{
  "model": "CTC image transcriber",
  "dataset": "short English words printed on busy colour backdrops",
  "train_examples": 45211,
  "image_size": 64,
  "crop_scale_min": 1,
  "horizontal_flip": false,
  "translate": 0.06,
  "rotation_deg": 10,
  "tokenizer": "char",
  "vocab_size": 30,
  "arch": "nf_resnet",
  "norm": "none_scaled_ws",
  "hidden_act": "mish",
  "depths": [2, 4, 2],
  "kernel_size": 3,
  "stem": "single",
  "avg_pool_shortcut": false,
  "widths": [64, 128, 256],
  "residual_scale": 0.1,
  "init": "torch_default",
  "residual_init": "zero_last",
  "optimizer": "soap",
  "beta2": 0.95,
  "learning_rate": 0.0014,
  "beta1": 0.95,
  "shampoo_beta": 0.95,
  "eps": 1e-08,
  "precondition_frequency": 10,
  "max_precond_dim": 1024,
  "merge_dims": true,
  "one_sided": false,
  "adamw_lr_other_params": 0.0015,
  "max_grad_norm": 3.0,
  "max_steps": 10300,
  "batch_size": 256,
  "epochs": 58.3,
  "lr_schedule": "wsd",
  "decay_fraction": 0.4,
  "final_lr_fraction": 0.05,
  "warmup_steps": 200,
  "weight_decay": 0.1,
  "adamw_weight_decay_other_params": 0
}
Rows from block 2 of a small CTC image transcriber, named by matrix and row number. Rows with one number belong to one channel. Each number is 500 + 25 x the weight over its row's rms, rounded and kept within 0 to 999. All counts start at 0. Numbers have three digits each.
After each channel's rows are labels from the 100 images, of 14848, where the channel reaches its highest value: "lies over" is the class under the peak. Only what is clearly more common there than usual is listed. The data: short English words printed on busy colour backdrops. In brackets: how many of the 100.
# convs0: first 3x3 conv, stride 2 (model.blocks.2.convs.0.weight, 128x64x3x3, standardized in use, each kernel summed), inputs 0-63
# convs1: second 3x3 conv (model.blocks.2.convs.1.weight, 128x128x3x3, standardized in use, transposed, each kernel summed), outputs 0-127

convs0.104:455525451502477491476505462481498487501478534521533479504466490471524473490499526490502490460542505500491501502577502551537469514498496481506512462490487478522465506473479490496514483529516542
convs1.104:478488488477460517514514546489512509516494454478530462523499507510505534488473527503554484497507514508524516525509504501521516500567463489492504519485480486466512482484521523517496463515503506535492539523488492513535525501516477490531473523538515475495558493525457487528561511471503510499555501506484549476457492531457512514530472541475507490480488534487456533485501484461527512489465
lies over: letter k (27)

convs0.35:488506459515499539407568530502494542488498516493517536474462517476492510498509476463505482499495490479482495504487499507519511493515455475540501484484489503532509486529508493485515488496504443
convs1.35:492512445515476447510496461515509490518508487488548489522555483504536548478493541489512558471488503503487535537499520470504512512469515524459484472512527494470515507501541490461509512485486489513518467500505512496505424516521509516533485544487523509504518486498484522462461485512531484490518498509508532516505466536499475461470521478485528530557493482506540509474448495483501494514474
lies over: letter n (37)

convs0.15:466498482473506476500552485538482491513500510511440515461501496531470520498496497456505513458536493499533497521530506487504481564495520484479512513507542539479484457525506530509520546514514485
convs1.15:515501511445521461488454507501480519505487473486503470509450484497475488481482476457492538522512469515502450530482488506511500489487487496463487537516487506525463547504498524516530471468474506507485459522474480462531508495474535479461471529509485528512474478511543472529553486476446521514485488453501488483482495509515513524512464504548466493479546486469483500504509511507539543507535
lies over: letter e (32)

convs0.120:491519502486530481477518498556478479501508489532500490465548526530486488542524501446519538491518501495459514516519498455505496480509550520458532533464512521513503515498498509491528478545537494
convs1.120:488483538511524506506513505497551507501513498504498510502500492503496513490505525463500470445511499485563481547475523531542498502513509506512521480499502512486477529476543521509451465502531519518553515531472539500489505514474505488492538506474506511510528537552445521491480504499509445504519470575508497503526510479503511518494529502483494473454456495528508510553526531509466447510496
lies over: letter a (36)

convs0.105:506525526508474572498517503529498512492503530518531552490476531486513489501551485484514509510515528531484504488519534505553478487514487491560532509475519527493532488524528519485524457513528509
convs1.105:490498477484479481520450482482454503531495500474538498491513485466487513498508507511523488488498453501522522537441530524531470504469475525487474499478536491496505491541464487492531492496471517507472474493564505467493458488487510493472488531477498480468490482498534490473523450465534522515495521496504536472522526523524501488508475461541482530493490514503497522460434509525532563528505
lies over: letter n (33)

convs0.93:497535425507531523467549506501492495514472490495514483477493515454497469538493504494502461516517487539494466510484456490507486480495485477470520451475490509542473484495447522502495497505496459
convs1.93:487513500531491533469510501471492478495505529507477533469530484464530540442497485512468497498481535538474467525492528491475539475476507507480534467503529493497520470482502501497497547492551512473511510496489516579530501527534515529522522499523516500509491500459483489505496529541513475510481461479519481548462508488483479455510518497464498525558452486489485490524496492485469478502454
lies over: letter k (51)

convs0.68:450516499495507492477478549498478476482475508502479472473569534493497475491479479492514531531482473523447515495490503459469489481515498494477527564474513494483485536517489478491502449507489499
convs1.68:481508496517514551494473500507483452459502528531450499504498510549460468496502504491489429478530501502530502419485490489505472522506459517511506481457507494480450514518438488514490505496501514495492509500515543463472503552507528489487532483449450505510509473503474541496499491477512498466501508515525494478527490481516501516489536464463492527491513485515528511529465530505498504466493
lies over: letter a (40)

convs0.48:481544512514543489468519467508506485497471507534531496462516517501502484566511502510506472521549502538473481531510509476570478506517471459508513519526491504518510507495491482469509487516551483
convs1.48:512504445440473501417442519478538509501503476516499511494480525493539495518478480526513467483502478487511489522491515490484524495538518478516507550462532473535483487484484446531483497464538486507489523497495489476516493513524519508513514480536498527471504526476513464488499487526496476498475488495535500461463472478492481531552503511494528520477529474501524565494493509498470501456505
lies over: letter k (26)

convs0.6:438503502487480505518482476500493461526490499495485512480539495493527460523523489499499563532476508507491506499484495471546502489514490491474545545542541492521508492499546482477480474552498531
convs1.6:492542518473496513509547553529487535520476545498489490500488509483484543523512472456498497482485527519491539501507501535499491530512507530565472497520518553506530525467551484479469537502531480481473521550494468435467505491509508485477502521531504475505514504528478526539469496495492498500501515529490512502534488500492480517520567512465505526517531513476485512465468473505510513508534
lies over: letter a (37)

convs0.92:538516451516493540514512471506451464472484498537524501505523521518498502514508525506544493475515490522476494485520513461511480484526496432507543552518481510468529483505482485498514492518494448
convs1.92:480483532465492469479515486500538540445499534517496550516502517521512481537488514517522512492483459465525519487508520415549488485479524473503495507499490515492463495498504491517521516522489521499511520468507482538503514521492479507489517473488496504519463497518461439412470500503524480509478508521519510515510503473532437514479481550495493501515508546494531483500511516505508532522523
lies over: letter e (26)

convs0.47:486502513477495467498530513507495459516538498549515457473501494496555519498487523446487522478528524497485496533501486545525513526513489525485501475468492479513475508532501495455561511536521530
convs1.47:485546524491524505553521530552508543488473485515513452540477498515510509487480568496492533484524510505483514488481473513522538509516498502461554478500514485501510461478458512518408450478497509529499488496492478502510532506500499500512486516519528481493449509514478483553525494493488526495508484513490474459476455520487526468504485504496460475508497491515495478495452504460518508487499
lies over: letter e (26)

convs0.10:465522501477478463466500490545496488530529506541517471453497518539524527513513515472506531511519538522495495486542492472501524537489501527495527523498529494491530501539518500479549527552528511
convs1.10:508492537531561452520528533477533492528515459518485442513469486487496534493495464472512498482520537461501498475493465544458512460503507485507505545553512523504528516497522489536484430499530524466515522510510490517548469489509516524487491491520509496501542522513495533516477516456498518530513498519458489502451510521548465500507482496474495475515508473518512495497469489496483480480503
lies over: letter k (27)

convs0.42:479542525499508500484486506548517501540548520526515511464516519524522508557528522477510521529530523524497517522525544514537482521515472537503514517462526517504500522525551503493512501522535526
convs1.42:537507501500508453511521522547531530504514516522490487495466496444527517457486505485497538496510476521503538541497505487485475492523500508530472508460506493507511516482499464495496484513515497508541474530541537507493537514527489511549496524500492520474543539529488506486495476511518521548525516503461452462504452503482512470522435503473496493503506521473498534482500442531451472484537
lies over: letter k (28)

convs0.118:482507486525546482511514494480487482472488522484532480498526514509497488517475491519490501495490451532523504536535502474525512524527496478431518533523495549515511497488441503510533486491550451
convs1.118:507548491492486529485505488498533517441492504485523534467488545494452472486505486514493512521535504508489484472488529492516477513532506487475498483481449501546452499510521515509536501494473487494476511523501498517496541478443519518492526510472501531562462491495525432522498503540517475500483508482502515475549498471501526560533537463512487504501501487494462523514566527496497504492494
lies over: letter a (26)

convs0.24:470512436492495508488504464525513480498482477500480509462502501517452517517530497448512514510502490489524529536520511476495470529510499480500488477469510551544470500512466513477496509484542432
convs1.24:536471538509506492476465489495510473521497502497487523513493500506503458483500525560495526513477431465494498560490548525500519518504504466520490505488485466523478529495496481485542535464482512481499518484495532475483515506501497517448470504501450566501476495471483451516515480532515475514464466477525524471494468467492531528498447473516474477483498505509503497509549524526501512534509
lies over: letter e (29)

convs0.90:427510459527478512462534477507471503492482526499556496470506515533509510527487496462502488480507500496534497510494484516560486534528477467522529512513510532526521490481506488473505511528517452
convs1.90:509503471430481479471513490516492508530481483505495525540458493480501495512524466514542578518503516503458495463498481499520513484490464497497460509475516517499458509487428446529510505477466495519491524489506517512496474486493483475449480485452503485480516505477526519464512542519512497493482540471485452475527481530490491514546504510517487495537522478544468502489478490519530504517498
lies over: letter o (35)

convs0.59:488514488550523556476539481522486537529482479534532506498519517516503505539486474504522495505511505503462517502534497514557515486524503473524534536508485489557523513503509485494517494556535479
convs1.59:475516485494472482508550539500508467489507473507504512482508475503539522558488469519490524468491532503506547508452518475492517512455531447527502502492514537473499506502539482524475493510543517519498476507521500535511460470476511498512485524467516428462496502538519457468510500484518509557482513536502529522531532494508463500468492522495530511504445509493512502481498514501483498487557
lies over: letter a (51)

convs0.88:462507450480504505485504463468488490494474473468483478491496493530530507495501511420491549509483507542467494517484492477495476485511449523477504504461459477484501501520465466500518476535480514
convs1.88:515533513478490567504563523496500500477504451564534472503459494550465519508513432496505506486519534488484496477490481520478512513560504489533491525486485545458482484521520463521505492506503477496452550516507474512510535488495491528465511487526524460515493526538526520532480514497501481506505511506475505499482528493504519486508529509458498494522520493477491461497524491475450500510528
lies over: letter e (33)

convs0.95:462542477468497481479496501472517512531530537529484454441501526525539497507514521496503529525527492557483515505492487495505511507508528519452523485426492494491481507501507474497529500521476516
convs1.95:492507520520504492521574509530448474509519554523498479524508514511502511494519522488556528489530539481475519489482517548440521509532509533496501525527519546478532479505521500495489474545521483490509470508524453454504549497483536531512476482540536455530479522530499472539511520482475487478478532525521485513500541497455501505501519503473515490508460491514509486481495488509493513503506
lies over: letter k (31)

convs0.7:533470537536486491472459515497504531480505516468526445511490515509486516495467538494464488482502508465558468484484463490474475507519515478505473493544506482487490492490472480525477506460474450
convs1.7:483533518482488508486491452472469517516463521499494506502486497505498475491484536532503533496551520493466485453501447499496479508496484530472498479473488535520486469495461518494517534520459476481457491464486511505519459453458490535467478494490495505543450466460503465490463529535512484500499500481501442503507511512464492535553505484492503487517513568510485490511515492519508510550496
lies over: letter o (30)

convs0.85:525520499470488502484527491520483440485485522520498538480535496532480509533517492496491495504555518504478464539487505435561499541504521467523518506488515506503529481498537471480519467495491520
convs1.85:472524478468470484469460505482502543525460450474517486521486522514516481500470465504477458513487489507495495512503479445499517522489481478498492525500542480507461525505486472538449468466516482495476490450508497483519498506508489456488512537527505493468479476495500507454496461475469458547486512512489553453471498501509499520504447473542513489447531503479506536510514495492506533483512
lies over: letter a (33)

convs0.55:479498479503521498506552458522515480521495453501459516478518491544493503538507476431501529503511503482493504542509491494506465555500464509506514494442503509512495533455465497473497507506496472
convs1.55:511538514452493534455499516471530502522503446535500475515478547540487498498491441497478486505507462473491487475471490522494485482524476489489511512454471469550468474506485488519495514462500503481475514477487508487501544498471520503456484491514559543483466497482492494519490467505500501481483516476489483447486469463503538515539486483500451488471556459512480481503489525484491518499534
lies over: letter e (38)

convs0.41:426506483496522517477505501519527477517521532524570483478511490489512466532527506522497499531533490500485521480489491504523477471529495515474511483493519506541508493465501509470507466540555539
convs1.41:463482469477469479498526478490499576488519520485499540495523483476546528475524480455471455485506507508473478469460503504489527491467505536520501475544538502500476486496517475509475494503534482509544441511514491494487545505504482523505537477521515521488490495502488516509492479506484531557520530498523523448500506512492484469510467484472541479522568501497464521482480528516502528493522
lies over: letter w (29); letter n (25)

convs0.126:473497495490485504502520475495535476508510466525458507483537511529454549530535493456495555499502520479507482520514486495499511538476501482479480502455515540502502498504503477476553508527524442
convs1.126:505509507504503502513450510502524509513508486479457493559515509501482495479479522490522503511496467473506461537459539516545544544449524493470508509507478485507456496498477488501504481450506536493508501458505494526492529505438506471481494492458491477473446496484514473532497505532508511513463470542539518483501483466520525495529475495536471468490481516515511480560483556508518478521493
lies over: letter o (26)